Weights of a small CTC image transcriber.
Model: 64-pixel images, moe top_k.
Rows from block 5 of a small CTC image transcriber, named by matrix and row number. Rows with one number within an expert belong to one neuron, the router's apart. Each number is 500 + 40 x the weight over its row's rms, rounded and kept within 0 to 999. All counts start at 0. Numbers have three digits each.
After each expert's rows are labels from the 100 images, of 14976, where the router gives the expert most weight on average: "lies over" is the class under the peak. Only what is clearly more common there than usual is listed. The data: analogue clock faces.
# router: router (model.blocks.5.mlp.router.weight, 32x320, trained with AdamW), inputs 216-269
# gate: expert gate (model.blocks.5.mlp.gate, 32x80x320), inputs 216-269
# up: expert up (model.blocks.5.mlp.up, 32x80x320), inputs 216-269
# down: expert down (model.blocks.5.mlp.down, 32x320x80, transposed), outputs 216-269

# expert 18
router.18:505553492475570534492570444479450543478536499540557456519536496474535519484526490488437549507546591489478514458449476458526499512497524552506514480444558473467518
gate.0:414483485471462496474550494544458526508540546500477516500489464479500488468530503566521504528494501484517537517480479584441448512480502538414510494469492525497573
up.0:429454477529481477469525472533457514480542532484499555510521512470496479473547541536510458539443476489571500502550425612457452574495483531373542507436510504505547
down.0:550476555512508465525454508575532461457458493530525443546465487456514490482478444557571487402513427499503555534544621588472449486528481501449520477510520430569459
gate.1:513478555535524380444489520473471448548471501524472461467461438565493522489574567525531404491527522497520504535539513487432503501497507552505585439502518537470519
up.1:511518489468494537514498598488495425509487445484594557458491466417484553495455501422447528504528532557540578483499463504458525493467550497538531538558464549497490
down.1:491498505482469455463485576512487557482515469493500516503485466495624458435483433408502517444525467550421537455437502533453591472545492484519547507486518534423469
gate.2:495520533579450458515538506494523450560477446483490477456454475439476505571528507494486474441505494541507597494549538515477515487542473510459534508523484433547479
up.2:503481446408557551485431464462489506497516520497545511508481536490533530449447496491517488597500518507489464511502418431494456517504464486520515446463524550454533
down.2:455483536489518471514510496509486505565516508437461493484473519498496489542486463478449402496517460501521511457405490473502427490506494527485551432481454450535530
gate.3:481491502487579498530521511495493458457521517435494451423459507470430576472459472543514491567530497544470501492499454615486573482490440502468531515533571470522540
up.3:552526522568477546513409516536539475468575492512460528523501503564547411493504459446558488408480519509515526537497466458486501528561531520583444543567451500492504
down.3:492464459463480523557486478453472519466515511511456556603563532610476509569516453444447463505442487482490486543455469513575550484526444467519606523468438454471466
gate.4:519523416498559532523440495519486490555499477490498450475443499525449503495462536543499499511407552495447455558475504479466550490485517520487471490530550551526505
up.4:461512491508495504464484477513430515474529537524454568552547526422495468418471494484517525488474546532455502551525496499452514473489459577518456491497504469474483
down.4:487526452525469494515495456545437537463525430481539526469506527494512474486448411457465543506515500453502520517475417536528548436510536576526565513545510464512447
gate.5:479529460452484495521597537482539480431463467405516521489580546502561469551515486550559584500498494555476520457485511509569457514551526493511506516492557511531471
up.5:485511534551499514443459506511540569435535551466474485491504561464437525466455450506468514466499508530424524491492469428537471539441512558485509458545557550501497
down.5:547511515437533500474426500536464580515608518561587498464583491467510463530513505471486541449469478460523500491545408513544598547594427497504425416465506491455480
gate.6:497460582549467512521452516543499530493509545508515554496456450619448562471495468490565466545492548481487503559554571515460572445478443506517481502515573452473536
up.6:484415498489452477532521511556451491532508547526512503512448488520415524480510499513468472494442488491476548490504565515541553523468505436520518541478579456454550
down.6:537526509563517469508539465542510509449483458490566501499487470500503440520563521452500523517419471498490497525500505467512437439506451525516560454561466487448471
gate.7:464456542467488485505515520486517492544480493486496598457500510497503463471502518499512469502497441479512457445519491511506474587478480439528534480536477552428508
up.7:479525535495505470531498501511479575506488516471500535518474449540492463494520494460458500532463550499466473496575464485466515493482518518527529528510506574503527
down.7:518505494435570524573514509451529505513490523503505495544486383447477469469528526502463460530472526492462538537531601521461512435526570518452486491486508454513577
lies over: face

# expert 23
router.23:499544490470578533528554454498455548460524460534535439503518511507505503446488472466444500516547565480523515456456469423537523538502502555487503502454543457521489
gate.0:476543516549473549490496512477499477514526395499551456396485490538431476451444451472458496498471483471565593526489504424538484430519570432586519507508526502522490
up.0:492535545495514493495527509513446496459584515510514501528500523563473462480547488530459484448456481518492548469477459437546532464565501459539508525563537455505552
down.0:544499505472503506503639539460433464480460460584472579501457563480576433467543499510519513473559545583521462449572450516464580524486488448509495481542489493540464
gate.1:546508466499454457550502514455526495495482514499486592576511447512563478521484517502490533478569468552534616505449479483501558514555524452501508541560524491482562
up.1:560444438485400460548507503428495448507471531479479614558511503478535471504495485520440506508556496503528569496427462479489548508500478446511517496550522513510491
down.1:516519468476428524493489509568535520436538510586515502478544494493517419567501479487520529510460529491489533596542448519538552462528485553428581499495497515527426
gate.2:506487534500457480476461471488452562471556405558455560560487500527521488465534470490558598469485479485401542507543523489547518440412545499463459530527555463434462
up.2:505475524438486516478582554561549510494474533464532519452468522503421470467460513474481488553467471493505520522465544508461548577548456517510539420519508461583469
down.2:451516435453538546541524417515471501566471479458435448513568527566456443499498546539485487448552455461516501415495496457528525528556484476470486481513539482539492
gate.3:510555484521574506534528457538535513565471527474431504527484535511405481486511487480442464475531443481535591570521511549491510453563501419532455470472474483481500
up.3:528543508478484508553479483508564495492529546565465506449559494487447434526546516443539463495536462507569533492440465539470515524597502420510473462508449488529548
down.3:475500421499487492541478507506492486435446492478473482443438497458438621425443484483488543541528482455521529538539532484455464537477494483486467533501577560464481
gate.4:482520499557522491495482460474506503525461509474519578512464573461515489426473563544553436501446519481502521483524474605495515513507497495515421546477519490549521
up.4:530499508431442561483549498535471516485482536590536494507466425527451505506490471487441551502540469478554507519449480454580448512531478529411577456461468497443467
down.4:474567511546458490504482464503567585528509485473519512432485423469541407593415495594491462530552449480569520525506481567514574461458469518453499522487496495529508
gate.5:543458520504450470535455512543504540543509545498452550536519477476432426455544551540517518487468506512548531497535494512511449474516465474477503507502413471554603
up.5:572444521493483473558433480529510557537494493492433495548523551492472398452559512532507507536476557568565504505515514464498495531443497514445532523512453486545617
down.5:446561514516533493473451512487442501474493415448473522519529487507453486482504512569493540452482462507421519538521497563496486417501464581545464460569533517492535
gate.6:504486523495531445457449418527518477426460494543503553521483576510493499518565559434472476453517511529474498554492522474532565545560547497530530491532464510435551
up.6:524501470488470486509427412567535511482491529600503481491480513512518461466533555417464431477490510504489471525502519452530496523498520488534521480468505477496540
down.6:460502461447501527427539535531467485487445498458499522469526545547404496535511545524442496533483460483498549551486457497464525472447498495547449456525390546487575
gate.7:538527465478549526525468501447480489450567512496508540469515500481456553423508510425461571465463492494410466537545463409466518507443526551462443487486562512536482
up.7:547527446487555523511509452478479464413532487511519523472446496467462527432521512433459591464499469532430478543524453388497502521490483569473450494512607500505483
down.7:514472532482471414577506525507490543542533476440484544442573456485464472481511489535481482494492428504476554516521423523486520461472492538485562523503503585450497
lies over: face

# expert 29
router.29:500566480464567571484556460467440543444502505526544445510500492494509510460492482508452549565534535534504496470437475462542492557523506562481514462454579474454495
gate.0:526480479486550519473471544505506487557463512560496493539489500542475520484450440544510466472453494442566462493516536500452528533455525513501541510467491554504588
up.0:524467527490518575534527503563502570501503549491529543498443472496449529472428495555487460412464492442481515502564494506538568511469475484484541480518453517524530
down.0:525512577538558554523472497540460513499560485559547449463519528514516464520550456475485526466485521505471484504523440538514507481504548518511527531525414542431488
gate.1:495548413462469516512493565556479452449427472511515452509483491548467511469482500526499468508440445481548468513480479519531569445502502445530437520513525526536506
up.1:506543413434465511520474560547468463438446461485515455514482512553467529499465467509490480493462436497553464497506468525536569454481503444509442526532539513517518
down.1:532492487454497421467545497464454485545528530480496569534591488524539495472445445509517535502393447496544505470548527519501533457475470472491526500519464563501466
gate.2:532423544468576447535514398486547453539512532496499521393492540491456453522456553463485429514524468521448627551511541434448554476514464500532486520454550441531558
up.2:560454532512520565466515445589516499457462478474475551527471581423547467468527439452574511507488515491486457484477504461462489491459503535488510549501470494527496
down.2:511510542531544478378478518527448492457492449484461496481544511528485504472536444497479476525434492492508489487503545490557438592503491491480520547523508593542546
gate.3:476480474567485466496483510490533531490483493476442506532475512484527424488535535526507521455481539507515536419588525520433514571472524531550453497474522465466540
up.3:528483485502502530513549504509545486542547504401494548522521455514575483471575497512467531566521558470476483514587464486445497492530487514492486456551488501447500
down.3:536562517469533554527465482562471520549550527536506461503502436479438473570553531496518569482442521463428451518477503530463548466503478508450521542483507491565452
gate.4:487561511522456485578461510503504409463462509503392537496513546471521430478458518439443506458497506474456492508531422577571561407503521491518492485503484475605502
up.4:537391560473519511428524478510494542537563493538617473453507455467471539525521480533508510527519492556537492504470553490486507574498472499454491525502511517415513
down.4:569499493505538530480467528459442522566517497547486470496475438531481477390381527501515496557565519499464383448472528507548496459512475543501515535515537454472496
gate.5:479517522544490469445524520512486510447526477407538464517460465579546544497507496435499431533490577540487462499522466486446590446487480485585503489461467507535442
up.5:481505498447534515575536498462555471517497550587404530497555499473493444519522468564501534489514439456521512468485541509574435510487538518424541522502497459465503
down.5:463435514598448554469493492444534527457534533499561550453473557434465546505519489468556528501526540445489555535563504429517467529442488528459509519567535450442488
gate.6:521477480492442528477499546445453555519423489492438495465515538523516503431504529525486535542536518604512493529495571537563465500500461583556449541504435534475462
up.6:411499521493519529490451454519519511486640561505465479526463491477398537497484441447517481476501511442552561503570441427386489414506444470464514381413445519505497
down.6:446521444470572464487488575521500526565485462494498484484475555518495398513511415483559476453490506441512510499527514498494482511471480502548529520460518515474459
gate.7:429477439440451470472514527552553503505470507487517464497516488528507487535539455497484471469507559444468515447483512487490546579484485418535488504449532495536523
up.7:477484470456519523481497522582543543488492512499516464465519466531484493516487460463439510478468559465420523468465496464484549569506510451517461455454530524523515
down.7:509561478439548518500440477526443528507509507504449533529572556505566459526491537488502458461456494517580495433504477586522515458492468505556516541478521519489478
lies over: face

# expert 4
router.4:523548499493553555506541475527496555439521483516533456504508509484513492486508477492461546554538560445522505426444509426520529531477503532466478482475561461479490
gate.0:544484537481530582379545387470510447487496498544493431526540517480531454514530542530536515455437473472486479566542491492552515404493543526413477513473475559558519
up.0:556474517452473515504509540512534458452597452523532444506514459493463517514422498467450500487504510505525463485460471554524422455436570541548514473439430524510499
down.0:534501466458597543417535519534598497456555587503496594516570502450524515516453459491493538467437520485529568483488535491530507480512495556562550469533507533536501
gate.1:483457501466441455528484471517536527514492491489519515480493505471523467457563451445499412482524561511496495464518523510532461448450452500495484480552444402505522
up.1:586500475547532472494529501497480469501447537444501500592483534474469514545453546467468585518531508462510467530457485446399498576491506538556508492458517548493459
down.1:492547472508461482434458527493518575485407473510567447487614522509509585509517452478482480479537472494441571551469442427545518491509513502563526548515433496499471
gate.2:460538473577429518533489471502599555478453462532522455508511453519554485510402486409476487465517472506495481560487529539356482470481442522498520523492503523472462
up.2:529534472581459456463549527490518510528494475550469566495475483473538467506540592604485501593555430451490503493492486444514451466518522481435449471494502404492471
down.2:483457472512447526442530523431496451501504519457506440507480486516516503568511490492554503566618549425528520507508505530477489493522455409482524490507516491500561
gate.3:502508511475522549459412586574551480486511531478527533552437495568469545452528495540555457524512528443443448520483435518475546540483446515553509467533583502442462
up.3:554471493514561566541442545531516501547569496509551565489471502515500536467432495521531471551491511541479537506577554477438490497461475474469489479549552546468543
down.3:395438469489483542471581540477498530486448519568483533468488496514493597544509471490449481497519524471508488448540512475504492559491537473569523453539535533453564
gate.4:557519516457553475501499512444484501502553481435524537438473444507493479484466509419543502467429473467460500505512482482523544510493482493534551488431500498582526
up.4:556518456468552559435411509442541498522502482501494488545533491521526481530489595490512516472473506475567488505508534509474454490438525468542369429437513448513501
down.4:491509507504461476436515471491468496497460543443535472486508510457451505546537531477502500530515528532497525476462485486571538458518512455517504464516492515443446
gate.5:496454412471496389508604493514480493522471441487430518507473516571499508475502504507555526521505538446558515522482486561496526534521554507439535481499459493493478
up.5:501549463543435468466548457553460508459498534520519507500431509498477533501422455490499527523493466532459555519462574473503398516517521537496521518472483507431471
down.5:470478507514506516475486496426516484490517411466562536507475530445420568485534508488510546509447542510448531543471472447541539516552506525433577529595442513554496
gate.6:489547523541497462525507564465493561525550465464527531576479486514474506471428535515480474552509467545454497495605536509520611468514476537531514508462462466469477
up.6:462566449514504475468471544539485399517502526512394559558487552435366562571499569516459477422426421534455494551476517503556495426456411484477526484482453451500548
down.6:574471532520493471560561514432487525405517603524505560512519540435523457457407511540477522512444532555527515468511475470530467437508466452462525504428476499486529
gate.7:438483497522467434467501515463507498489618468498491508428466522531500548475495461495502472511533462482506510492514552438513488518486515481500544516508490506462441
up.7:509568525493496500558504510534537533473433475421492448488537501516442496475455491467442524497524500539511444404528520529530549479487574457519516505508469458468454
down.7:472474545486498530492534479479487494474548530448497520553550510498508478450525478534476495523528446514574482519571556478519476516481492434503513494513471502478546
lies over: backdrop

# expert 22
router.22:469510498452517534540542503419546536419558540497527507527524524455486425498508480479460534501551561466508500552484497426588487484477535516467529512515560479544539
gate.0:493507468499494497528511438475547497493441445524450477502492535452439516549483504490522418492532483508542486490439509494450505550465507576383500490441521548474540
up.0:511493512459506510492519533523492479511562475516503482554528438473563508493552499491522553519482491528420514449561496462460453456476474440522439504543504455437504
down.0:451521475433481448511517523545491499480523546442512471551481494493500518572486467419488448545408484498452508516535521441491560541502490544524429512482516476471493
gate.1:531485461536508555460444506511506554501490442537486479537507485476537487492497525526495573538544491485544458509474515403486493460586516516434527537422540558454549
up.1:451564493434472479527571546504481487468502554466529451467489560496482507535507472464448468459447523455514472481512487487569531500482477424546475443555491408517519
down.1:525499509486518509463491492454554492529549542508505501513487515581448449469499481505492486512448483503485508487530534442493385465490448432480461472523536419525493
gate.2:515582530517435456469529542553491508485468532529534509493559495446498563485475479540502403469514491473573552525568514486507446503383527532449520543524425561419520
up.2:521468445455435510471541582526459444518555459469477452506518530518459536439463505539501447561604474435511484585521427507533487514436460506456466520534480528476453
down.2:457427488528486544546479588531484484503505519520478565480549475486452498481497514532509475526512497468425508497434426504485442490507492557503567506473470482441459
gate.3:522459536583445500597503516488541507438493512437494517511494522504462503430520453465440433462547546544475513509476487538534525512504492480576530525504477554563492
up.3:488510538531466465481465497454481481487543547466544546468507516553516459428458489530417522493488553502479542524535556525499526527560451463554482501536487478566444
down.3:442438454504446505515508473508508483512502480484438446536404510521469529518428457494407461456531524565463506537500477503456564542496505468538542489538459566516483
gate.4:465494478464557451420496438496458481529542514528495419491500520516507431509479506469438575496446476466483520489564599526472531418487510447493547416531458428553428
up.4:482547506492470468498493431554477495503480443543522519485487441463526479480448527485519519500491472521433553530514492509511469374522461569460421415523578448405523
down.4:490448523509513489458544548478521496464431510490522485487511561543443522503502496499436508473555488427468486517482521509584486458504484411516546563509378562514503
gate.5:523512517484419448586472510446515528447541534480529541452600538509568438483471424429464466455498476539471550466473510465430543529484537484480572510534514515501532
up.5:592444452581423458524476461523517546465484492518439438434507496500522472558492509481504503474522507540488549422526527485490471473539512471491559524485494529511476
down.5:482538515488478538482499497505522536482484449519529616504469472567503497495413515505466583479463491524507574505490511431519529530517512479451537486558480470559502
gate.6:450487464587490494510410464515545503452479467498511499475497493433551512559422458472502479479459467529492440503554544519476533539564479533531432502421448515487553
up.6:444478512463496470510490523514517460452526566513474515432471468519546531449527546517520509559528504505489479498429541430582435436486469524500503455413525497577464
down.6:489504406513537502466521467477473476531454441542483517556538502445513465516549492512536520484525531514507514509464494430449471536482539566419502460495529482447481
gate.7:464495501526498511436491567499509497473466548565459460463509543532487436482488517489553510461439507476475533503554493450492521411544520492453532531535498437493523
up.7:511503493600505489579548491443542458499496489469507517570474500444486502536483474538466465513527492536522460512465499507476466588464525477528586531527492470588530
down.7:480516524448457523478483500441455466477463501465514418450528542544578476518539511510569465517498487551482438452517542470492456524591440492532473491421538505567531
lies over: backdrop

# expert 13
router.13:491526452448478522558567592511458596437477519482517448451531496483547542486502431484488502524574579486508465453484474442549470560459531529506470484473560515461492
gate.0:518505370542609494517587462529536466570471503535432517507463559510499443542536492489552462533482498503494538556516487447526483509523522434434498507440430496482455
up.0:502524506452524506547579545501523511523499493541505500502507419469455575443515414505543500485539574454529570497456473468445508508580491497446486501512497499525458
down.0:482525479457619462542474514462461508567551459464471579543512523415535532526522525476443549504501489528503468534525420405570414552553498556530483521507529523425493
gate.1:462485501532539469518495548499454493548442528465429511482450468549502566502552534456525490515564463530589458517526491525491567533474555502453510518519549488452480
up.1:465531513541569526585510530421435470494441513435427467511461477503541505482540533523441475510574466528493502492522460553457540501519519470464482522481540465464545
down.1:493469521487448499516472497568509514496533515469471529490494550410531480502502517535558504514463498565529512553504519582448509484491493460473489450359437550549477
gate.2:587513516393542488563516457553552434516499553455479547535523473433516531489462490422483509461525529548555455565549473526531522535570468496459511461477496544523477
up.2:627493531429548477557528462542573446519503542457480536521501492433534518482460489444479487446536502547551458564544463527513519532559492516459543441454479540517503
down.2:403531550489530510506575442454491547592475502457522527519487368481481533553507410460547456544482540492470575492533585439442499538579449527378509538532484453465523
gate.3:482510492474537454494411537441537519466453430489534524436528527499513478477464452531504503500485518510489542582456495479534578516472469545495594441532479505462470
up.3:473497452495489486458574537554435495422514582570557478480406490503506529485469434439445468466528476612519508469444467457479473521506481508482439522494469609471481
down.3:466487472492484458485541476539519461481452397505562493442543564525489473460489467513487519561508409563427469489510479478585489545525499524480462499472495490513456
gate.4:508509504533477481544433480509515470550415499497494558505494478521552482461547549527557511472419469504465504523516466515528613456492501565484496558561507474561517
up.4:496500480500543488482540490465486514455595485487517424517471516478472539517438483492439481528575517427518559517460541503494403568488496444500493421432499518474483
down.4:473478504564412483507480557510538466484473458496492448514561466530479475401495591547426470462503461505464493509391482527517477488531487493438514511497406522512493
gate.5:422521510511435533485501465480462567532517493506536484543488471479440519471470435502567600466476539462496566517442478572587499409525503583451495444507530462436538
up.5:426501516509432541481513496515465580539531494508541443512495491471459548489475443512559601453495532498490561537448514562623531428497532539432500434485520502432491
down.5:531482513466530486449549512495518483476534511445458521507495476523481482533527512513481398463542509512540475500471515502494457510544544490489559510504518523531497
gate.6:479401403502545506530553503482555471439453507498475460518533445486544453521598512457447521502479482496555504465430500472450476522479501498485501521481508479543527
up.6:490569510448438466472492509545531480545498497516560554416481491499483547460415483486506530463536516511498472596530580460420520508550549495471481516503427533445517
down.6:554510547539574445548492506538438520499436531489503448467524497455543526537540516486525473506444477546526463514479588530524498565440488532456542481447488557615545
gate.7:502522426500615483469443543480413548411519487451505449507468508466541583479423448576474505524460536528506467504481419402519498492518493545515525488536520500555448
up.7:481471523533410508498550453497570415522463518520512534489483502568474462538574499473595446505528450499488582543496516573433473510503486480442482476421481511493532
down.7:465463497497534463505448601436517588493514541524473516436472407466569553439499471519544528520466455535515577482562532476445428540484499493510503510550515510531515
lies over: face

# expert 3
router.3:458525470479564566487567427516457565467522477559525470514532516464566514483469497508440554504570564463497473449423474427537569510494495568507514471507594476472492
gate.0:458453534482589531488476506478498500485487496571517471437476504467506466543502461518517580429471503501499524475556468471525491513550564560491509554538465494450495
up.0:443482540461594549465512516491481520417516485559534443434476533442481450539468503512522574407483475483491528493530481544529484523496540546473545492574473492470485
down.0:538499482479491473430447484484474521563511463520435520515521484462454550537529558484542619454469454445494469470455494522474552553551506501548435501551485555478487
gate.1:437495426503515448527518498502545501462468496460574509517489459421469554541441466523516502486533509503433484480518450507504476520477503508520518537476542563523518
up.1:534485480505475474513546550463503482438478464465505538502485537445453522580513459465480513537471526522525493469532532426493518510490514489498575564533461553535486
down.1:447544505507525436510532541506449526471506531514447463367487555480510507565536561459489547509492527489541528455498569465467526523514501476483471479541508570550525
gate.2:490558505503480513502550469450545476456528566501488458534467510541543454495476508486489420543526420578517557501405506439530517534515527467435555559507434504585491
up.2:493467463598514498528490540538445506510441433507516614479491485455449556501484453490470566487440549451455495449546495602480497481496483528562456480513557528397513
down.2:523544529585426552579508486519541503480493535438557506597485480508466505532476583472474457531482559520446492492431494536583463509478560551547560525460488503523460
gate.3:461484494495552490497606553477413502512450550478483456486500517508511452542497529457517504453423522511530550433562565526520525504570507461550493511524520444457481
up.3:514523485522468460450564626536502521487454476552507503451440489479487419517546480483515467489521465504533530438490532512598467397551594508502520445521499400417524
down.3:578521498499496521524463468383484409518462462544407627523553515503442497524473510445473499457477470488515488580509544466537554500562438493475500563545417561487535
gate.4:468501555506478529510408483461502420469496446454518439517478562538502488457473513522490550517454528513441479438478460473469447465591522482501498494444455476513478
up.4:479513482516500432463563492479518577498471539502521572456544481483505488602503467526485523493534427498491471550562548517560562529401465554503543487542562522465552
down.4:523478488488602531458463558555503473536515492500473551460473548475500499465502597451571489522440491500581447527488456492501519527559517444423523556469433466537477
gate.5:522547554452440525469478500496540497489530552571513592486522494509511465461553556479489557529443490469548529543442440490556448465442502508529478557508446512502546
up.5:488491450504509481537502504497524521484526474480488422553521422541494534492545523603387499433515523481470502525541456498440516503633548551465519442497477429478431
down.5:519543478545482486501549502539531529580518486471526479518529475510438514531441519458584448486539462555534546488473512553529539452508535487453498564483445439449544
gate.6:536422497496526501531472584496522439520484561469455427502531487514501498501470519563402522486488433416502432540482502504547462467527514507521487537483530541489493
up.6:563498500479516457519485423514538502495532539500474469514540537473537450472539520467492496460499521494564514572514510530496539555570532466550562479438467475581512
down.6:505468528501492491507461540451488510551382436620549483465454484497470524486510473398477465491519506529475461485577499537533561422480490434454546556510457529468489
gate.7:506607498652516448530525514469491486499504463528523558485433483422489528498485443538510548504501488498459490484525500538508452556466440501465592573532464455518498
up.7:474527453603501455487534477494463564502457460542590560541440460415429579548521490536528511456544490519513466480504503507513406500499500527469510546478475516465493
down.7:506465530464496488450467583481503534460453531568456495564479491501521485507528489516495474465458502551502556468533520533489489579524613555468516488476414538402504
lies over: face

# expert 21
router.21:515536497445560529502575441513493536482559481530529464532497503492504519485494512501443520543525569480505506426467483444522520502492514554529509499457570494431482
gate.0:438505471481501503475523488520472449557524528471492518562553515438506533486470477498533399432534461477490498452519510521511499544488518563500534510546536481533529
up.0:533427555530480523503489491518470548504557461512535450469518425535505411468472489562465557582440533500504542467485513497471525485450506452534471517491511526526545
down.0:509583504484483513477473454423550492464466553490496506564539519537509549583531435451469510494502516540451529520516521477447466526483500625493500484473477524468520
gate.1:542530487491520497534501509551523532465486467489508441488547481554542472487465496484519402550504497476479506497462497573509520534486503533564507475470483476491508
up.1:481487494522521507488485527447521394500526573532515494531452497473452507487502499518512533503486448476544482511507421466518461436463585473467489501485433595526527
down.1:538460518481536569459511465471492507488517515474520439486495464498498575496552520414478558456542540453566451526497511563540499471564491432507506449509495545533466
gate.2:500527494447533446484560490511550445474459525544482533482530548432462580577496509487589522546428460564541557568498489510532413479535564491452458578476440554526491
up.2:526436499520429524483521520504494551495586512417530498542432426541536413428544457452443488453527563480482474479458496491491576557424487523546525460558520444483572
down.2:549498478488557436541495429587492468471493555488521505447543542505509420529536478466485540476479518428473426542419492436523508368524484546495401505482511450438499
gate.3:571445515529514476490416510497485429524529492508432487514459537505433490486420515443487522492457511569467466514500501487460467417503513572513470454481450485469504
up.3:501578512500508565525511491535473510534495508503568464460523526554539478472580495577476492539537505422530579507499522548534490523517503385532531526543531494574493
down.3:516544496478545518504443492489572558498506558440532461515407534535546502488498452473484450564457566441451525445534451462539529540464495471476518578470544520576447
gate.4:506477542481451503533535493484494461463485512496430436524553537366511506516526553569509490448562481552530519477466466494435472576501526512501556548461534520564491
up.4:486487541512478506499589486450453484503457525484418408509538504356494536506491550567505467495521513557520487469495482458417482592511536518555556555464530561575473
down.4:523547514485433528542617481488498427548520450575505542563446430529496561514434452471498443532570528468485467511468477465457531496554525476484449531511543473501468
gate.5:492580532487593479529486493509542512473535448491477496486548494517499468488487479615444534513496493524507588438451458512502580476512430478448407469535571547533487
up.5:566538514471578487586522484520566501435587464520499515505578472523493504509536461547458529531480500529506562457432489521471580546489472467447412483532521526489476
down.5:518478482549490439520545518433481541486423541516458577469516477490507483503511500557528522536486462532477511426547570525499471448472526510433495470553556529480505
gate.6:494569524523531426492458507449535518539490394522455519456454553521466424413473535514505524552474479551491468539461524503546554536526542549510565534498456551509476
up.6:483449539472477541490503471553461541467546565499556483508477400499494532526477466504519439434525505492469542517543473514533406493427501478487498512486517465463537
down.6:548490505515483516537483510526479508548506497456471543416481580559499460504496547511453489512511539438496423533556503459432487496440522559491456546459489559544501
gate.7:587512460530529467438406538576470421551494465496522515487465502548508609511496545475538531563518474484526496560530541543539448474448460489476534425522512537530493
up.7:497509527433464463502414506491463484511497504430510559490536533482539550539527459404517523596506598486477429474478450504489520504551461564534461515475480467519560
down.7:558580512615529454435513484514484499509527516495546453542466526454512498502478488501467425503471528429510459592514439518478543543500549452489477493473568477539473
lies over: case